From a checkpoint of a small image captioner: decoder width 256, 2.8 epochs.
Rows from block 3 of the text decoder, named by matrix and row number. Rows with one number belong to one attention dimension. Each number is 128 + 32 x the weight over the matrix's rms, rounded and kept within 0 to 255. All counts start at 0. Numbers have three digits each.
# q: cross-attention query (decoder.blocks.3.cross_attn.q.weight, 256x256), inputs 0-63
# k: cross-attention key (decoder.blocks.3.cross_attn.k.weight, 256x384), inputs 0-76
q.6:082089140128095120095165130132146142079141173110109170098137146146152107128102118083118170127188117103114051119247111136130187154189178141086140102182127137103132129061089161147155134100144142
q.7:126081130152148135133163095102109131129080140148122136109158136074164180099106119136121132140141116089125154111170132157119114128135143108118089110183138139107129128140106090162144131126162173
q.8:140119140143156120108125144193102070119081143128130121150137120057107144186165136122128144153132148154186113139098121106158084157092153112112075124136136123096078173117120131095153159107161152
q.9:134168142145127095133092117134130116145136144136166109161102118113076112187149146130156140131137096145144113119099137116157106113130123097135112160090146145127113123112142124123129116157108130
q.10:164113148153144103162080123151138153138168106138147128147130135128112165120148117113120107145117131165122186136089155151134147121087117150098166106097118124132116142140143106118114165160155156
q.11:124140149164160110150106051087136120156117114155151131116139143105104140104120106119118109137137128167108143121105129157119159106097104138129175195097140180135108120138163120106126094162139139
q.12:140134103156114138147123145155082171124089076143141109147116134136139089160126169182135073101109141141149157146156097116116120130117110120177148132123161124168095166150111129116105115092110140
q.13:128165121117096133118108119129147120116166128103129121124123148142138148119118121118115131102111120138127144115080120114118134109106122125110164154125141131118107105131147128105144114161135110
q.14:150126123142167118120145170149115139108118103145136109130120097126111121097140166152134089131077128126135184128110167126118071107115093112173108123059119096143126108176163112106112136134128113
q.15:145107111163142112078107094152116149155147131132125134163136144109135154163127158140098163122108106104137138131104178170148176118090143151148106111106150146113010117166138092136137147146106175
q.16:141135128120120113140121135152127101129126118138153116139143114124115133137170139144138106138169126139143111128120148116135111111117124129114102140118149131131092108114140117116130134128099128
q.17:085135144099124120197146148094152121064160105144122183074132141168150112029094085088105089142164136142049096121139137121110151136146113136147151126123075137160207110121122164154096129100117104
q.18:114162136141104118125168132080140163100136159111111085118134133168157077165125135136193169136144088103107094130210110139130126164153140086141121138167137123131138120118166119141121090119102120
q.19:115126098105126140143166168108135119097119125144126139126128127123140138085124131170104110134115142078118130135101105097111098128115118107155088120149111065127158089157086105130124135079139128
q.20:139194126097091148186070200138157065112142134088156105145118137136100143116159114145167118116108149154160151115056106086180092127117151114115129140090139086126180140076084121084123146137134087
q.21:109144113102125138134085167143144120154106109117123136149114128128124148133144118138145137100113122142180105121075121074148087120136120109123121130111124103122159138121132140109124141125113097
q.22:106104127120162108125092095134110169163114115119121181079100149113134153125099122102099164131123130067123137110078160167098171152126118151131134154154116180123125132142103146186131159145107157
q.23:111122122120118114152130142126142157098137137121133139117124154130164091137110096138140140119173119137101084139186123119138117173144160107127126147163126095134162120126098132117116116104095098
q.24:129115123087099140123083151137128080136123135119117114118141104128134152107149122123144103111103151163159132109107122072126097124154124149108086098124113090127159123107118161113137133113127100
q.25:162128125116167133145126163146067140170090076149116102164148111118117142111137141167133078118077134124160179117071134082123062143088093132180101114111097085144135142201139115119101154100138123
q.26:109151145134125115125108118089123166127137147125125151133136154119143128151106138113113180130146117096104123138134133119139138138108120106127124153129132144123151111134126144132135112139112142
q.27:157146129162151117124094123143133130156098121142140132132136127087109146172140159159139101130099129112166191139072159133140101094094115133150101137102137138133082115138119099130128139170132172
q.28:121147114093097138147113155116146113107115133128142114109140127135144137101146129142154098132156126097144134120141127120117122117156110150119101135131122109141170105087099146161119149114119137
q.29:085118125169137133129099089117142160091121099136114153098097166112186096141115086108112159117200106127142051135251099148122174123145128099114162149159142180145155139094091163123120091102140171
q.30:167131126177117131119232111105123156107138120144147076156173123159128131128120187116178174146089108052128174112155156205138141127111105135188129086143147186142046150146189086149141088128129166
q.31:169112119176116137111200108106096148108110139159149063153164107138107119136139179162181122139133123071135165133236134156129118115144088119144089093155156150139092116122125106140121077121150177
q.32:207133089113151108143078075141161116147118131146127105131125142123101075141149153114114104121124134078137132127120090139129108136134136136140112125150099172112161133116149121149138099167144138
q.33:104124138100121104098199153122102129125124117132180116129116128142122157097165153118118132097108124101114135137141154139130163153085134114143121126177113128139107110171108109132113104100090135
q.34:096114131109106150118160119148119122102157100124147106119128155126128145106077129144143121134131169142074147124133119136145156102178079150103134095151146106101116118124094151133144161176108151
q.35:140113095175093077138105171138147164134099081136164161114130134184168137138197108108163144160089136140187149138151115103129087194111144098172092134191070208162215113136079131167114082085095216
q.36:151174121121180159136093137102186136146161157099114095133160146155121130136106093132129140207144158153116104158148087111124085130107144141127143129146114145137150115138126131111132127134149133
q.37:125086158164131205167108098102133145102157113141110139118102119190095109102142138147114165093079129087142175102132117108134172093167076187178118094131127120129154088123177121156109138148136133
q.38:077144083079134112152092214139132159122114113109145152137161152112179215138130153086104154185145116187118084166135150125154081136080152088101125149169118167126166119136057155139135069081112185
q.39:038085117084081175124167149131054107146095103159140153083135047156151159124110122118118199126162074125046055090144136135108195114153086145092068181138123138151160127121093114124116195091124115
q.40:127115170132124139142122130117096163093122101117134160137115146176161152106103164154133130124115129154172178138122156164163141126103119119147164130109124128119129091157169135139090100089108149
q.41:137131114134095112139116077163144116137146099161131106123137127121138139120100098113142118133134145132107145152131095145112132092188133137134078093143102114140170127108093170137139138178157117
q.42:086093146110135131162191137097117146186132159142126109132059144164162122099107114079123159125165133123143139131173096134078113138154205166129137154167116131150130106124148116156178145094173128
q.43:076140141120121159129120128092114150141164126094101131128119159113111162146121139136098108117108137142138129138106137118144139122183122124146127137155118088127117104088107146091104119150130147
q.44:188120145146173117050145113173105109127109131165131114109137099126099077176154109152118080084151120121126183109126131187111153092090128121158170139121150087122085183163177096141133123142105120
q.45:134111173155139093100196159121126107087133122094114115175104061115122172087123166112132091127082123062139175079127155103099101115100108114107104112064186110128126080122116121142097151111085115
q.46:121126109088131094082102134150104096142104118109113136141175117048165170167086164103074097153159096112068104136149117141113127094104140105082123128131132066146118165104099153130143118144130106
q.47:153128130126079174161132095144103126138102169144110129100114153130135086093094202087096187102168107066107111100131097117114113112164142143104101149134094091148138140049174136138155161132205088
q.48:179153211184165130106180098117157156036147140084075130157144114163090116103077144160149106153111142109154184112140154127121094075109113131153127141097153116155112134137187149116102131133097114
q.49:127136120169156098113168153151118143118129128110155123145126118123152145122164141139099110111127138139153150145149156136135131147100151093135140126110119121127112132131144142130107100100091132
q.50:089134089118118114105145177141114116144110134148173128102109088095119132145159118113095140112118152123105103126158125103157120144093104104084124170186129103106100158109065124128131116103123132
q.51:143102118179165146109128150106134104097184136123105109119132087085110113149152092178126095139121153137143130128104119107075152099089117129128141134064181070139102159103162131113131141103122066
q.52:090118097110061138181124152145100127171144103139139128119086147142168143102140132102116185129156099149105108160156137139109135150118145100122123114146099133147174103134111116136102136123143102
q.53:112114138136138137125168167116119149089124130156132132099107078183107137116146120112148139105121125116164165136162145142126119125129111132199097130186153173119150103154099111154098115116090135
q.54:112117074121150108132055134143125095167125122185140111140086154079166105177128085125123125114105108140122098122112081122114142147139144119101139144143105101147129140115112119109132118123132136
q.55:104139095068133105152119164116105121130154114137072089119104103120139125133105114126134129147203117141089091147181091152121091109122148142143136130153173117115133107157104115138131136137075099
q.56:130158139100140150176178127148114113128173132135100097092115146135127102092130122130134142107102099095116111127152115125105140113127142167096149106120147111104092103160145140131142148107120125
q.57:163161109081147124155046172124063125154152158086100131127082068117154064147155077142095109123181101132140038096129122142137052138100125147099175138071227083097105115118129063127150155120146089
q.58:083133166181182148109121105116166144109149117132146125146147168144135132125135103175168085151108168200157180101110121114155176136181115143149136083134124114110138103128152178145124134144137149
q.59:107148117116091073190167183143098154134186104102119123133112119096151143103154113142107113137141124135149140166185155159112091119142141130087163082074206109121137091137100154171123120129068091
q.60:064094169104097166099168132131083125136130123113146148112097076159111118143143105163142130127130101151102117120142155142119168110116102136159141132124157105135108122169118072127097184155111115
q.61:111140148144114132100154136152100152105129124143135154124155135110125182141086128127115110124156122167114131148117150153133156117151130106136140132123143105138106153159117145097126131120121119
q.62:042083106099095101112097194121097138146101106156174127129122125113166189109141144096102164096119131103131146129133161121135167152101128096129121153192093136109096125159104108149118069082087168
q.63:158080112163151120124120100123122140186126122105199155142144183079120132178181120133094099143106155162144159171122138155090175172104169101156189103120108134147118190147167125140139102123102141
q.64:142114190144126114128197114065140048099185108150139145138110117100023081132152126068064096147100125157107110142078084112177128092174115088134063139163198164116114134164130104030099074144000095
q.65:064110120104154095117160086057134078124183091100183124119112114124135115102121139111087075140098156200115160118155128109144075155201088105173184147107165141149174113145185159133076041135045182
q.66:120122117109163115134167134075139076117124084116173100134150121129150130138087185146114095115127102123142151109191125182125093055097126117126123124099126135140089146185128135135132085121135129
q.67:111116147094124131160155131141120099137157106114135178163112109169166119109136124139126149126112135117104105126186139140130134143156123147088089079127160144132155115150170106118098092134138148
q.68:130113107142103091077163185119082145168114094058168098174118109114105124130149104094148145139116175205125158157110134158134094118105109125151153139117136150112121142125137116018114151119107105
q.69:129108111111135116217129140130144164123227119221120119080101119119128101200062144087175052171132119078108105109135118075119082074038135116153154146117134239090030139165146109172145075117175130
q.70:112142129133166129122126168188118177118104120139111113135064173130132110131112162099169195112148112107166103148108143148156116157093156108127142148124170099107123144200106114139133159083105125
q.71:086142114145130147139112114099141145101106150133141084093117146128141148094142132154134102130155155143176137125193157123164098165146157098124146130107135081148142080135160150166115066125127200
q.72:098153078158100057107084113124092121162136139124135132159124130107094139114090136138146095111134124151164171123124103080123138177147180092186203131102069163122208073051156187096144117142169223
q.73:114136091130179134129124140164132140144138127091144155096123067198137141173149134149131083174154136103085156133151186167102104083138061142139194111124130173131086177196145091153110116129180092
q.74:222117211106134177145128146180137159108158133200074124086144124136106128153181041110142146086098099090075140119122154084124173106116116202100074179112130132126062164088092059103163191155171084
q.75:150136116118171115125105154133081173152168106081113111131098121062117104097119111071141168133167118114110077127073119143122051141049125104162156132140085120116131189139094110098198170118145105
q.76:079093149147120117077147130162155141132064106121183115151152163202184140111141131196080127131105101170102166119216115141076174119190098130112099147049152027139144091104106128142122124109138133
q.77:116127170068201160121147082122196115070126114126099150082159179173170140117097140142088143136139089082106106108166120099118145152184093131038117110166142114146151149143089119222126089115138165
q.78:147144111161136124153099130171155141157138146144111124129126140117104092166157099096160107117088118085135148141050100112128162141123149149135094155129098148107094150065135097096127163114131124
q.79:159152116120132158129104130124121137139087133088135098127112132139134127145129089125152163098160145125184136139145203193084099150077140136123131135120119111133086156134140080117108170090116094
q.80:106142112135101169126133085115115120102072161088122128113145130129150172116104169179117131135155134126176127122165131147128170152151166105099168105124110121159162081108123185161126111124167132
q.81:107114153157110130092156123138079144136117146090097123147112111130127155060124129122103157122086119170148160144138134106150159156170128146133181117086163105103138118108132175096135121150161119
q.82:134128108134148090170097153147155116142175131145152088172141159132150091179119119105174110089086093108114133114140065152102081138111127201153054127086108088110105155087126116126168156115178162
q.83:114104030171109091149056125155140114143149131138174160142143113140136139183120112175109056137112114114177166083135098101105099131137110140187106091154121118112154109143137121145099122119158137
q.84:101155151112188134172149121158177141100192120158142106070093161117127121136069153122128111127143084095100107083176114129133091140090124120116142190101130151102078144165102126195164105112139153
q.85:158132123109138108112167128095118142121116124141100110130083174048091084115140136067184183099153141156152092170085132085143112138108140075186138148173089105144148142113139153133170156093042185
q.86:143117154087138179162130121140159145107108117163114133103132154134200148138120116161148148132097136102152136123164200077129154116099131167074134145115178124140092140160124106230123138100138103
q.87:131128151142139110068134141142069161131097152111092102127107127149102142109135109118111154179156163176107145164137159159117160121137131165128177125124120121112107170128140148109166172137120084
q.88:124148149122108145114162106114137104105133153135116108103185136091106158120118128143134115118108105126111137111114096116128169126171127124108129143115111112147128092092104156102147122133131151
q.89:152111145125110130129158123113108127119160143178124109106137129101111133116089155105139096090091122131117119137104103113156124103111149145147133141121119169141095111083115133132145116146104134
q.90:111134103171130067073157167138027115121128092025153153141073117118102144081091125130074129148184126197106149128156149187124093109124121094144224124108112198105179134096104140039140130163106107
q.91:092152125109151088062164158145098162101111087068174106101102166113114152071089152141107166155196167205118180108127188127163136139123100090124219166076166128125216120135108172101133144147074146
q.92:096132145167133142146134093069188090142108140130109115197167153139125129144207071129136154120046103102108158134152073108103145156189126201117058132147115068091091142099180108126120134102143159
q.93:109102146134112126121161150172123164130139091143121120151093148147128133118135142104158144121117117145136111148149142140154104153136119135133090114095195134094108119162154129106124104109114169
q.94:146139117138150138189144141133147109185093134123100111220134134124154089190127171101170192122132084088138075151125089229094115076079160154103057107131053121107015161145137108152171169120187093
q.95:094153133126099119127154135108143074118115130108159149133200099124175184062101187212104118145131151154126107134199138137128146142163111107137132106114131118152175036137136175157100069127113135
k.6:195101161108165143127142110159143093143092131061138153118125089153187128121138122148144093152225084110088121040000195131067143152116150098121106125142130119189122138156058091081186157150184075053102161115133100095104048107158114097
k.7:123192136127183139124141085133149132104100135131161168191127159192148116122116147123110093128127144124161160113110121150136128081099085128136123098159130165146137122114137149083154103121116152145140155127080095054157109088130083123
k.8:084114131169185148156136149138115151099107119164115190137139194185107123142111142164129117089133148113205098156175168156158136131146111118163128113147125137170129082124133155145137120121140143150125174164118107084155108141147059052
k.9:077053149170140146154110158119122153127168097150101147068137147112078137149102124168141158117105090135099113160128166155107150156140132116124130113133099091166137145116115095148112134123149117136146110131170155159117172125128089074
k.10:091111140141150131124178138131129127074132113154126189142134170122100109088090156124115130117090153133194122172187111105197101092124115128130140130146142163104134107096139150158102154109134172182159110125123145099084125103113103092
k.11:088121134128102110117133125154148142129150107197152136156160142139104134104103116116115187117072129151150157154180102120190102118100145151121143118157093143097132121116151148139100109136084157162139121135140154138144143097086141122
k.12:118118098151099126155128147146140152161114096127129115107076145105089169085126083170115153115140141130111152171157132123125126154170155148124138181159142136131150131161157117148112131151131165164093155151110123125135171137137166160
k.13:145130135116119123082093108102136118115115158162128077132206081105144122168106111091139154139090110142119123138133079115130109119113138167101132138083142132125117164151151136116146116125101113133121075129158143151121127116108154147
k.14:128106065166120120119133157098087153158188144132120166091108177094085122104093145119127139084084134115136125165173105096136136137167105084128147161109125116109152084095152149156075124094099127118165098136147133126134171113142122119
k.15:100109127156169161136154130088160121083126131128123196108104173153071101117094147139106144076094153078144099166175129178165122121119136095135156108124164133154129148098119178097134146161109100181137118091123111092156132084133079066
k.16:106099130135134147135113121139101099118120138158121116118128140129101113133109137124138136098124131114144114164164109144133121134130105139107123107113121138134125126124143153134113134122131145129118093136156141143137140127120128110
k.17:205123089106066099060142095149113129178132133086141097158113118081193123090158144102138114171170150137121149038088120077162119133111112126077119128135111150090118120111115126103160172109119147061157127123085142143093087125116157169
k.18:095076185114130115143119124151120117132094081107064053069149039093119197185145095160147161181162045184016129087026201127031138155107137164094070142134077037204128222143103030115178099149187062099100138148165158190099160162151109137
k.19:163170073117120119144109115080133158182129157117125122143101149131184113136156134099131117138133159097114141112142108121145124145133140103132126132098135133089134103137141137115126099105104144103137115145101116114151113113122137161
k.20:127083127140083122134066130103083150135139127183117115113191121115141133169134123112164154161106100116096143168151119101147114149156129158113119137087153134139132106142151103160090124111148154152160086161148119141126137127112157147
k.21:119130147114111110139104143118132149138138127120128119112133107123110139134163122120136119116104153119122132145140122127102158127146132145149136127114138115102126117137141120126100104124128146142123108106117133137157160153119157138
k.22:130169122131160162077159124123172104112128141078164194169070158152105127104129196117128081105139194110180138108146109167176127089095118092144142100132152153122107124104103187060130163117111130132144128088090122065128084111139125111
k.23:141076139132129116122126178150128141144110098116104150082141064092152160138132095177160135157177124113075161079048175099102128142153166118120096113107118121194141157154110065108149112137153111125149122121099119124099109126129110113
k.24:123161132107120116133091105125124126145133154155149115146167139125149130135156134110137114109128140121146113141164112106145134124134106142139127144123139144114118102118164145158106118108110162117118114118127105127166128140131160135
k.25:084177078164115117137136143122129166136133131132135133144082191123097110092110153123091119078079194122188141177210079138181117099172109127145147162142153153087134085126179182158086106112076165179118146139088133123168179141131144159
k.26:120094149146132122137148175136130152125149103096116162098107112133124137151114142155145144166135138139107147120086168159112127137090164108113100111126109113163136148135097085096161117129145106132113115113103154105140129112138103092
k.27:061108091172176143137136153128141171116184116166124214113077218153073130121093190145103140057104152108186124186197134160198133116131102103147138119157150161128138086107151147144087129122119173175159143124120121095167163099107118068
k.28:127156121094131123102112108140107121142133120139127128164104141134152105135166164102126103118131133141140144123142111113132110128103082140110104125129127154131125134126151112114123140105134151092120105127123131128143133129119168137
k.29:161100166119126096114159119167182135181123055124151160162108070166142175116161076179136138140186123104097167084047193161131151126105158110114111113164108135155100163152079075082196132135187164109068174111096102082158129113135107096
k.30:053155143154185121124137092126158095054104075108091098129125177117068097123062116140108129130100089162131113104140119139115116091126066173073135153148166121182128197072111124126137137185134095152108191116148122152119194120162062150
k.31:061141154180184124159144138154103092107121079109107145109104174143115124142087120174111159130116072131118127126120164141102138135133084136107097167165148120208124148074115099156132124140157097155104187136141095137138190106146083103
k.32:163140108165095122112175131140097160143122082125159108156119089148150154122122044093085129184124157133096106169171085132188107129200130108125196155156072186122123173148163108180099091178115185100098111190094134154121137165097133142
k.33:135120125100137132062144148119167169117105163121117192121128149099102141132137162097096125109116129138166132109140105115120134132074105153113118079085136135146112077117123154143102153078078116142167112129106132115117094126099157109
k.34:114134120144116142160064117095129104081140124147135180103141116140160170123146197154104123118155109117155158073144148140115146141095126125176105123115144121121135104156085104079169161126130111133144149114196119111162127147121124116
k.35:170151123112119100117150128136161175152093122120135104176223074154146129153137069074114131202135165149082147172099055137184090117192086165070124163121109139111077150168242118126084070175060166010095130149058091156091139169105128213
k.36:197177154159119140177120081151114144149173097096106098190126123191132155140170107077139076171158123136047065134180181116105125113138132152120105176192102114089170217140190079121145106114164131096084168140114107111116152180148115190
k.37:105126156166197198167047142094162058052098141116182157125081115118132154060115136168144082172121052098133158097098119144060092103067094147118097112126159085182114150142098191078189103160146041125090153047132075151070082121177123110
k.38:162091110096079063125141106157141170175148176132079114137183120186100078148140111081095102095137138180090106134125145121119124155151137157099129142122132114128107081108195076116083150076117184098165142107076108094172166141151144166
k.39:093181140122157171102066150109169084079148170122130128089132107088110083056132181121160168150181031114147183042064218143088143150101132185212100045088196114198146086127091133114147179097099098139134115083177114092100068136145140098
k.40:104140117090190162160102121114118106105079150101104116124127162106094150136154126149181065117135130099148101120093111114058128098097107161085108094099153096141110099080134183080154104121143114128159160099076071117128107130138111125
k.41:114161096156112137130113148150115150119128089127158122146158097163128160113129126155111125171136123126132138107119171149156158143152167144177146118126100145101141115173129117142135107185122137080122110128136138145146123189100098134
k.42:142135095068080107154144093112186195120140151140097067147167092140088133178200093080141044153147069115085116063139160142064147155127176094132166107103130153165142153174119049112105112069098145166145082180208168081166125161127127176
k.43:077111105128162120140095146096129101124134137106107174128114158115146151138107165138135096077104132121131144135123134140097156164077145148168070107079158113105132102088064159113164128131153104149149151059129120133140139132152123097
k.44:123104114156124171099155174150126102151132131144156184090059118080138100123071123112107168132093173151160140178146101105167105137147103099136168145093109151096126166131106118168120160118163111145136099163105141118065127082093146120
k.45:126071169135187180093157138145109107141094155080083163082070175113174177127136143181185131093140125079167085117154124090068129117074132119163079111155105081092135119046069179160161163114141143124105124058070175103091134107113127034
k.46:149097125153109109077179175191118140157150166132083175105085114143132107113096114152088184096115149120121112159125161092174124193152182099160136133099105148098148097095113121178097169101132169103132134096104144099126139102089166124
k.47:088113125112078108161123151102132095051122149150132048106120118113131088120132158181164073113105060175157169079091170154109173140149160137176154077133133126182129110192085081136130168143140137207113115109226140126195088099128141067
k.48:133102174144195192189091124120077079106105121086088172127097157119138153108166151187206072116143147095191071104141137093060140069074113103129084154155109075119145177078096169123181128138183130137092176065095106110115100126165136102
k.49:131120100119116130091152128157148166146113128133124153132104142121125101157117132094125130088093199136139131171146111113149146139113089113094137124126116146115109124100148135169081144084086150121165117127091140140127133121096136130
k.50:095076129118104109083177144152141160143125169151146133103113121131147089139100120109091147098113131191132143136112158126148132153163113165134171114101163124160102103155135076127077181082108141142155109121135142137137118095127124083
k.51:097133159155174190107100135132106076132161106114171132088060174116127118107082111131180196136103148112113148146127115137132096124124131126100151171131142124108144185091073153136141120091149075144091135116077179137075120093146084090
k.52:142130104088113140106131124121181174123139150115119110136159110124087117128170113088134134156109096160129158059110145134131153180136140182139158086119132146176130093136113110087097155072095121121135098136141121111140123125132144135
k.53:112112126107196137155087151140154098112127158109103170114105164126101158110141116140155079117175091122157106062101135125043136096063096171139093115103186070160123130066119149098161150110147079137141139052074123090092116133183141104
k.54:103140116143078131071179191139135185173133117144194090142149114115118102154054085121065208142115158116097163215088126124193125194201154145119171119079118177121131083189153141164072082156116155115151074175100155145111123111069113116
k.55:211134152131153193147123133137111152148165135083054139124075153202078162096165100111121091155182070141134084021180198104098134173091147171170149134197161091169167158096118094092138183052135131143093165119124142051149120136168141151
k.56:163148107099124171167094120106140142137152114146158096151105097098094169083177132104106092144172086143149126036170175131078152165094095130131183092146143117165130156160140105115125124088105157128124108170170124125148083151164121135
k.57:190067127123150140108191074147098146164190123095096065122049176164104089137106062116159114131134136117056094139140121144144096161192151133124212178140166109133180179052085124146111124095205134169109151131105119139120179086175085104
k.58:096182134166180138149087147119134102096090096146156134134142125110165178160138112106165099129106155073103130173129103155092104086119136111095093146093126160112123125157115161077185094158137074126121157124104144166109111156125058116
k.59:183086104095104156118116108139141168150125121129092144105101141155139149097159141110123125123135108164122124050190150135156127169095122134168175115161144128149114114088070119097120178084116125128133144124152102122181142139184091149
k.60:139103165132214224090079165085120100072116153096122183091087160098115164081137157138153124153121094104180173059102140157103124143033118188184082105078192078178161096072055185104184160092161070136108126080128100121068115115150113097
k.61:101129104103115102134132138113138133151146144130098156115148142115115123123143166170103151106140137127150141128125152106160145125116140098143116114096138151107138107129130131125125127114132116143161129137147112110153135143117134154
k.62:100077127110093085106144171124185163146090203145130153095160112100086079171100137086097131058100133107136158164096066102143116143107148134131123105053138140159100055133130115145054158087074131103192054141127135095117127098085227123
k.63:132123130120092078074178128135175148179132131161168151154107106084142080144093085074064225137067187147097140233119079130223094118163119080058150179084078201073107167141157131175073054100115096109162114168062143159083164125081131222
k.64:056105198167167181111038146079163036114058149169092090103123068128094059211030142160044119192159140207103133068114076046054121179094159141184110174023221214068074206142166097121088111141146155123109124166136144163133123112159100145
k.65:105062221087079076134075133101113135125046128100121032155161097175052094217134121112101076197152102149118136081116182151029140119041150149192105170064147168083143170182129085139134151068162108122166085124119215075148114167133110115
k.66:111100114080075112119167079102058157175152132144127172142125127134141162118109131113148140146128116155153116140136143126117131122112115139109157149169115136143124172138091088136139169114136096093158089148111124100140116132130156113
k.67:169097128113080136093128114131153106153092133147158101148134115133112169157107126124073106140128131118122144124131133152112111150091103134114138126149126172089136189170131118114127140123118126137122134134128164156136156112099157117
k.68:099097177075087104108105146115083187134103151122099135164167135149103074112147110125117126136129095134125123136130146147146153131107126124127123148095098164125152145134145118146128161076116087129133142159101160110154128141144106100
k.69:171124159109100115140135078036090158164160124137102157107136100105198135166193143062175149121137118139045115075159176098164117162066128065128108117129074053139063122073056148112157169172098104073145085157152129153161124143116105113
k.70:167143109102093127132145145138091141197137153113080150126163098137136132144137099127161153163116150111124114159133123120175095128186136107122139172150161096093127119086138124146126108124128081131112134161102108127114141130156133147
k.71:162150144090113070128104137137102114125130135152111115112152101155092131144141123141134111130146108116106157164145153159131114089133132115162135151116156072129133106135120112139114108139123102144150129148161158085146117150120132154
k.72:130122217043091073166085097093080213034149106102147100091147129154125138102184116139163108119118062152109118126165190239141150111100188127157111089095086073156184068203132125133134154082110084200107117112110188040114133172099094078
k.73:107098120099129101136156117081045181186121136110115160195167174120136125131160118096164136115143126097172117102134157156145130131123049108109138146146090138162147149142082116115164154120154124072168091144048129096131154158144172091
k.74:105208012227201197081163117208173064209161110158140152144087142132165133133062166073109152068128135134138112184120109026188129149130096112087170133137137157115065142097105145088140134187101182088028153136165038202140178090110135131
k.75:172118105080091075066101165139098161096153137107096117083157158179173132104130107146161173137096088096099099156136147105217127188180154085154134130157131110110174072075139182130144135164123100115132119146110162138104141125154095136
k.76:117121107145137173142189091201143151087192078133183122124089175128100147090125141134125118096123110096171133164120139227137186048125096167117142144136073120135160136204130101142126049062143144115127147127168132101109121104082148146
k.77:169172045208149187137167166181205045185142134115163072138094138126108142145075114132099142151145165118188151075108097084078118127154128125102145173131163144102075138143070146109139105125178119117109162119118079134061149097088194187
k.78:141162095129128126104133121119153185101122119115156125123121147102138136110115110122153152116115127122132111130107138137169150117140108110131134090171104115134135125136128172114160099163092160139070127129122103121130147107112096108
k.79:151114136117122113098170133145084155157105149122095169170151139129122132090098085136153154126110153099155122176127124131141127123156073120080145125185134144129142143122133109132137175108102112148127121144082112133126146143164132141
k.80:136110119092143132177169155124125108118136133139153168125123134154104165106166129133115117126154136125133137134147098153126089136142146156086132137106154093156142124139130131129127157150160106141149151097123116097110106129100177150
k.81:134120130164161094124132155145140141112105127139158138116151095141114138135136115168059103150117107117114130163123084125159099163134129089116128104043123118136094093128139100134142153172171140099107167124177127087119080113118161126
k.82:115142098156085127076169080200143255056138079124184084108086131121136170100117161140177171140090107123115116134091177146146193065111111110161111073189063133134152104162087167139144065136088153199112089121162141124107121108073094108
k.83:141093171071105119150150075113131202042129108083192107121110135097153116069174127171180113139119128112168131098100130216092188051074107187124086115157045130156166143156137160123138105082120137189152102095107142112139124133094100101
k.84:176160095135104146117165123128101149163185118116111110110087108118130128111133086076167177167133075108136123112136152111163132127139119076143134174168117074090129126082084144125145125131144111099116088127133152130103135138130105157
k.85:088135177157177109148086161091127113131087161135079129088167069131128114176105146164138127139136147191072134132146135084110076142176186158159130132096209116147083111104159104163100113158107114167127122179160113105109111151176077131
k.86:167122085142157175150202118125126087250141138130123183147098139109150158132138107084133118088143184087130126146131108098124090142144087132043140148139116094144054165093096114132115175147137115097120123138103047157154140141117161150
k.87:125164120133169113124119163120117133102129119133135169123149161116150114117117114158132127129143100109117135135145098138153111149171138117116144112102132119126122123119139109125129107147149137095132115171136122072107126132151142131
k.88:092162101152149163140161128136149132132153082145137152146106128127116133116136161111096144101131120156139131152133125091133147122099142124101139123106149113146116138108113137116119118166131139126108164121153111115115118109118108152
k.89:096152119162125163128120118132135159147136109113109117127110114124178134161138165079121124126129095140090129119136170109147136138071173114138154116118110098139095101098098116130121129134117114124141157111166106123140129129138101134
k.90:129108169061092088108100170100069138042159164097102112101178150148151113055164081189107134167132040118146105080135110170185112206146118130181103137082112153110180126126139120145132162053186091128157136124108141103097141168162117094
k.91:157137166069103128102082142094048117115139166122081113126161154158085052105148082108110076148152064168161123110174135158127123143140143109164131174084167119139162110099149075143105142023171077102128164132100140065126123152169130123
k.92:085151122200162117120168117170150154116120102147182100106105117124103131073073130170133144047122172122118139149097123121102144080120105114125080114152127146161136144192121154141105076156107185141094078169149160128139096100069150135
k.93:152097141162122123111110149147166116158093134153126098140150064146102123200137153144080098175140140109083156129113133129109110158124092102126117120088130151080075130140141109142142135175132108125130143116178143160143123146134138154
k.94:141165076148130104070205102176125182117162134140148195105068120090179212088079113165175189106114144091102107162147135086217093144201127096108151086255092122140150097099123166104168104180096138122107098133142102113086105072109147138
k.95:127069136100081130124147083125120147125134114137146112124125152117118138099163106133109105147120138112146130112163133167062152109107117158118144141150105135151191137137167107109105122066140100136164119084086142107152135148121138108